A small image captioner, trained from scratch.
Training: ademamix at rate 0.0006, batches of 192.
Data: 195000 training examples, 7.3 epochs.
Rows from block 9 of the image encoder of a small image captioner, named by matrix and row number. Rows with one number belong to one neuron. Each number is 128 + 32 x the weight over its row's rms, rounded and kept within 0 to 255. All counts start at 0.
After each neuron's rows are labels from the 100 images, of 14976, where the neuron reaches its highest value: "strongest on" is what is common among them; "peak on" is the class under the peak. Only what is clearly more common there than usual is listed. The data: simulated stained blood smears. In brackets: how many of the 100.
# fc1: MLP up (encoder.blocks.9.mlp.fc1.weight, 1024x256), inputs 0-85
# fc2: MLP down (encoder.blocks.9.mlp.fc2.weight, 256x1024, transposed), outputs 0-85

fc1.569 [128 133 121 109 130 101 100  86  69 107 143 120 152 144 117 149 119  69 122  93 105 178  72 119 104 111 193 181 124 135 159 170  80 164  91 120 155 179 153  94 137 143 143  38 156 141 156 178 107  92  84  95 145  97 160 174 160 166 125 126 105 101  97 136 124  79 113 142 143  72 122 128 140 184 151 173 106 104 152 197 110 146  69 119 141 168]
fc2.569 [157 163  57 122 189 102 125  97  85 135 118 152 133  86 188  81  93 128 155  69  94 151 120 104 123 142  86 119 150  92 156 178 123 132 101 166 143 223  86 163  98  87  92 134 139 116 147 161 133 134  87 151 153 113 137 155  99 149 153 135 104 109 112 141 155 160 120 180 124 120 130 150 142 129 124 114 133 115 101 152 104 121 110  57 116 119]
strongest on: round nucleus (64); kidney-shaped nucleus (36)
peak on: large cell (37)

fc1.136 [110 150 169  89 113  96 112 130 110 139 120 179  61  94 103 127  95  15 127  74 118 141 130 121 113 127 118 114 127 156 182  96 112 151 106 129  66 126 125 172 129 136 104 134 120 143 114 114 113 127 115 155 107  96 105 209 120 133 101 139  62 114 122 161 145 112  45  88 130 119 141 122 144 180  95  83 102 115 155 152 106 138 126 115 136 116]
fc2.136 [156 162 155 146 164 173 110 120  63 122  82 137 111 184 175 118 176 169 152 145 126 119 137  43 159 127 109 115  84 125  96 182 176 130 116  90 195 125  90 153 116 136  86 140 130 131 114 162 104 141 114 160 176 118 122  95 100 163 159 131 140  90  92  92  75 169 152 137 110 110 134 112 151  90 146 120 147 179 100  82 161 147 142 150 107 154]
strongest on: dark grains (45); round nucleus (42)
peak on: large cell (27)

fc1.124 [174 117 114 144 175 144 126 123 132  50  83 183 133 118 181 119 168 182 119  66  86 170  90 148 113 125 143 166 104 109 177 150 139 146  76 128 148 135 123 114 148 111 124  79 117 144 114 107  94 122 130 177 115  60  78 129 195 136 107 108  88 133 143 181 113 126 140 122 128  95 114 171 146 100 125 145 189 123 144  93 148  87 138 108 135  43]
fc2.124 [129 164 134  90 138 181 142 126 115 168 126 108 114 140 151 126 150 148 151 150 151 118 144  29 146 116 127 109 129 101 102 152 121 112 152 142 103 110 123 146 116 153 131 115 214  88 111 155 100 102 105 168 169 106 115 109 117 145 145 166 138 139 145 128 110 141  96 155 105  85  90 130 154 108 151  64 174 176  41 165 145 179 163 134 106 151]
strongest on: crescents (32)
peak on: small cell (64)

fc1.169 [145 128 175 106 116 131 143 173 134 106 145 142 159  97 119 132  47 103 115  39 152  93 126 119 118 123 148 101 109 159 190 142 113 139  89 115 157 159 140 119 115 123  95  65  99 164 134 123 136 102 162 181 131  70  57 110 140 107 125 114  98 115 107 141 133 159 148 155 168 157 127  83  78 124 114 203 114 104 149 138 138 124  91 108 106 130]
fc2.169 [126 133 155 108 149 103  76  75  79 160 111 135 145 150 103 160 128 169 164 121 115 104 112  33 109 110 136  88 101 157 132 115 104  72 147 133 132 145 103 161 131  96 116 115 129  79 155 153 107 123 103 133 219  89 128 146  79 165 130 147 127 132  92 153  81  83 119 180 111  60 134 120 174 144 129 133  96 124 160 131 211 138 122 144 130 183]
strongest on: round nucleus (73); crowded (72); spiky cells (34)
peak on: large cell (36)

fc1.327 [105  98 123 161 154 163 149 135 111 120 112 110 150  90  99 145 114 147 130  70 143 163 111 136  89 149 159 123 113 152 213 139 121 174 146 113 119 156 180 115 160 136 130 112 134  98 108 200 101 149 144 148 154 106 125 123 173 138 128 127 116 107  72 101 128 117 131 130 139  91 125 139 114  69  95 118 127  83 126 129 111  96  42 101 137 129]
fc2.327 [149 131 143  81 108 131 133 162 114 133 165  70 160 146 121  85 164 110 125 169 138 132 155 107 130  96  79 138 140 117 160 182 136 164 145 120 140 163 123 122  96 150  96 137 166 166 120 148 136 104 172  96 165 119 138 129 123 164 118 127 129 109  78 224 102 123 112 146 144 137 212 161 130 143 174 103 146 187 182 177 108 165  93 131 144 133]
strongest on: crescents (48); round nucleus (34)
peak on: large cell (26)

fc1.248 [126  80 142 134  93 115 134 157 121 148 142  91  81 133  72 138 130  19 137 135 132 206 138 140 139  98 169 114  96 205 170 130 114 114 125 159  94 111 131  80 152 121 168 107  65 119 174  71 112 147 113  53  75 101 111 133 172  83 136 170 162 116 130  99 123  95  80  90 105 126 189 129 111 187 125 146  68 129 159 209 168 123 160 147 148 130]
fc2.248 [181 108 121 139 124 162 149 140 154 118  94 155  73 174  98 133 108 134 100 102 130 117 143 131 142 166 106 148 144  81 146 148 139 122  99 159 152 142 174 118 156 105 124 137 180 139 117 165 144 171  55 147 125  99 107 137  73  58 125 114  83  97  95 103 124 166 119 151 117 165  53 122 135 163 117 110 175 138 100  96 134 144 140  80 135 161]
strongest on: crescents (44)
peak on: large cell (30)

fc1.414 [129 130  87 148 137  98 103 130 126 107 155 129 112 107 102 161 105 128 119 124 101 132 122 115  93  93 140 168 168 194 171 151 113 152 100 140 110 131 133 133 182 117 179  86 111  73 174 112 130 127 126  90  57  89 141 146 186  97 115 103 101 119 105 124  80 112 106  72 124 110 166 142 125 129 117 141 107  78 160 126 171  67 130 174 117 102]
fc2.414 [164 103 107 123 121  85 125 220 133 139 120 100  76 102 203 130 101 156 138 121 140 188 159  97 183 120 128 100 134 151 128 143 110 106 153 134  88  63  84  77  99 151 166 142 168 147 109 141 128 122 131 158 101 145 107 120 140  99 150 107  91 132 128 103 152 149 109 151  43 148 143 120 147 190 141  77 121 159 104 181 155 148 127 108 118 115]
strongest on: dark grains (44); band-shaped nucleus (39)
peak on: large cell (74)

fc1.272 [ 89 127  35 179 126  99 106  92 153 125 192 143 132  92 123 130 141 156  94 116  80 185 137 130 147 105  60 154 170 158 129 116  99 135 111 113 112 161 108 141 162 130 147 130 100 135 136  44 117 117  83 113  76 111 147 188 179  92 131 154 132 199 114 103 107  99 111 117 149 118 174 146 157 150 106 128 114 127 154 108 117  24 146 152 142  80]
fc2.272 [188 102 104  71 146  87 110 132  99 172 104 111 136 206 155 105 109 100 217 114 115 115 133  99  74 131 150 132  77 140  65 120 120  68 113 115 141 141  95 131  98 118  56 134 150  96 121 137 108 125 123 151 167  91 184  67  56 145 139 118 123 164 146 157 164  94 112 202 102 128 122 129 145 141 163 152 113 108  95 147 161 181 162 168 123 198]
strongest on: crowded (69)
peak on: small cell (66)

fc1.358 [ 41 102  74 169 150 161 135 162 120 129 125  99 176 115  51 215 107 132 129 169 154  93  97  95 121  75 141 149 120  78 141  81  84 129 160 150 141  93 182 152 144  84 115  99 111  72 171 125 192 126 168 115 143 130  94 122 147 150 151  56 163 171 107  79  56 122 197  84 127 116 137 137 113 107 161 105 141  96 159 133 112 119 110 143 128 160]
fc2.358 [125 118 130 139 122 152 112 150 151 144 152 122 121 128 171 129 159 101 145  79 123  79  84 102 129 110  98 162  81 141 144 123 157 117  69 113 162 194 112 196 121 149 103  78 209 121 154 111 167 131 196 132 140 153 137 135 118 127 128 142 144 107 137 116 146 138 190 140 162 181 145 133  55  87 118 147  83  60 146 132 132 181 135 136  69  91]
strongest on: kidney-shaped nucleus (63)
peak on: large cell (44)

fc1.599 [106 140 198 158 114 100  97 103  80  98  98 111  77 101  94 128 125 130 131  79 129 165 130 103 130 131 161 149 125 131 132 111 108 130 106 121 125 127 159 158 133 133  98 115 101 130 130 143 113 136 110 147 163 110 144 216 140 148 132 113 153 152 139 151 106 109 139  91 105  66 151 141 147 219 101  98 134 119 149 171  89 150 111  98 145 140]
fc2.599 [156 104  63  93 142 153 105 120 147 123  90 110 110 192 147 164 164 160 133 185 119  95 134  75 116 131  91 110 121  87 115 156 160 159 137 159 172 148  99 154 116 128 126 113 113 104 133 160 130 190  99 117 125 106 137 140  50 140 166 154 101 116 123 110  91 125 154 170 121  92  97 155 143  85 144 119 119 126 130 136 144 131 155 120 117 151]
strongest on: round nucleus (45); two lobes with orange grains (41)
peak on: large cell (41)

fc1.632 [ 51 139 134 165 217 141 103 160 135  84 104 150 148  85 124 128 104 140  87  84 118  95 133 124 153 104 101 109 131  78 101 104 117 200 169 150 201 171 172 237 127  97 121  79 131 123 138  94 143 117 135 110 108 130  81 175 144 110 146 105  66 114 131 112 121 132 183 141  98 143 106 142 119  98 105 140 162 131 139 137  76  87 156 170 147 105]
fc2.632 [110  78 137 107 127 141 100 173 158 178 151  73 116 165 117  89 133 133 103 183 133 152 120 128 161  96 113 129 131 117 118  80 122 102 130 110 149 165  86  63  77 181 124  74 137 134 154 101 176 137 141 116 135 149 157 102 130 100 148 149 155 132 159 132 192 105 125 137 119 114 186 125 139 111 160 143  80  48 151 138  97  76  72 207 100 120]
strongest on: crescents (53); discs (40)
peak on: small cell (64)

fc1.222 [ 41  80 105 165 177 116 108 154 118  51  45 154 154 114 153 136 127 151 114  55  94 139 110 132  98 135 156 104 131 127 157 125 139 174 151 147 124 201 160 156 134 133  86  79 149 120 131 135  51  95 147 120 118 137  95 189 188 169 130 113  35  82 107 121 108  93 190 135 174  84 169 137 137  77 167 125 152 100 127 108 137 137 107 157 169 115]
fc2.222 [152 134 154 102 110 156 163 133 154 140 172  89 153 123 128 143 133 135 128 110 124 115 108 107 183 152  96 115 160  97 134 154 122  92 111  78 166  61 114 101  88 119  64 137 120 141 112 149  97 100 138 145 189  98 126  71  97 132 152  69 144 116 142 166 143 126 142 162 127 132  96 126 133 141 110  92 172 116 127  88 102 199 120  75 127 122]
strongest on: crescents (100)
peak on: small cell (70)

fc1.249 [139 148 132 150 185 136 154 220  85 155 100 100 121 102 124 158 117 121 102 113 157 113 111 137 131  70 191 137 118  89 151 108 115 151 155 159 161 111 193 161 118 131 143  61 150 128 146 153 142 121 192  88  91 142 106  94 168 145 124  98 115 114 125 143 117 115 203  86 109 153  89 161 111 106 109 106  72 138 132 126 110 116 103 117 126 118]
fc2.249 [127  68 179 149 119  88 107 178 114  55 143 136 105 187  68 126 149 120 135  93 136 146 159 140 131  98 101 179  92 160 116 127 166 118  76 125 163 113 112 131 136 148 118 116  67 149 121 107 113 135 187 118 110  90 161 130 188 128 102  55 116 133 141 108 129 100 160 111 146 152 173 117 103 173 115 145 106  77 218 117 110 146 116 142 137 132]
strongest on: kidney-shaped nucleus (68)
peak on: large cell (27)

fc1.410 [134 178 143 138 146 109 139  81  48 115 160  88 132 113  81 167  98  73 149 119 120 181 121 114 139 122 154 162 101 204 165 137  84 131  85 142 128 125 188 150 124  76 127 122  63 101 175 106 120 116 139  80 155  80 145 174 124 187 151 127 114 138 145 168 104 122 161 109 118  92 128 136 100 134 151 147 115 124 158 173 104  87 123 144 101 175]
fc2.410 [112  51  93 123  94 149  98 122 185 128  87 184  77 100 140 138 156 103  88 138 128  60 165 221  49  93 145 115 137 195 170  99 133 117 149 123  96  99  63 143 112 180  85 107 155  97 153 130 139 153 107  70 123  99 129 134  94  95 144 181 106  79 126  92 117 163 135 151 194 129 157 141 105 122 147 111  92  98 142 145 168 146 143 125 100  93]
strongest on: dark grains (39)
peak on: large cell (46)

fc1.499 [ 86  79 108 144 144 162 113  86 105  79  78 156 117  94  73 130 130 139  94 104 133 190 116  92 167 104 155 181 108 149 194 160 114 183  81 132 111 117 173 158 153 141 145 120  99 122  83 116 150  61  87 119 119  82  77 187 177 126 135 102  73 152 131 102  96 178 162 102 121 105  96 192 131 163 121 129 159 127 163 127 102 116 108  92 161  86]
fc2.499 [112 126 126 154 100 143 128 103 222 161  97 120 144 112 146 104 162 182 132 148 115  78 161 130 159 184  56  98 102  58 113 111 153  79 104 107 126 168 116 148 114 172  66 124 165 143 129 136 181 114 129 145 175 133 107 137  75 108 109 193 194 125 158 132 135 129  73 113 147 115  95 121 120  64 168 144 151  40 133  95 125 175 115 153 137 113]
strongest on: crescents (59)
peak on: small cell (71)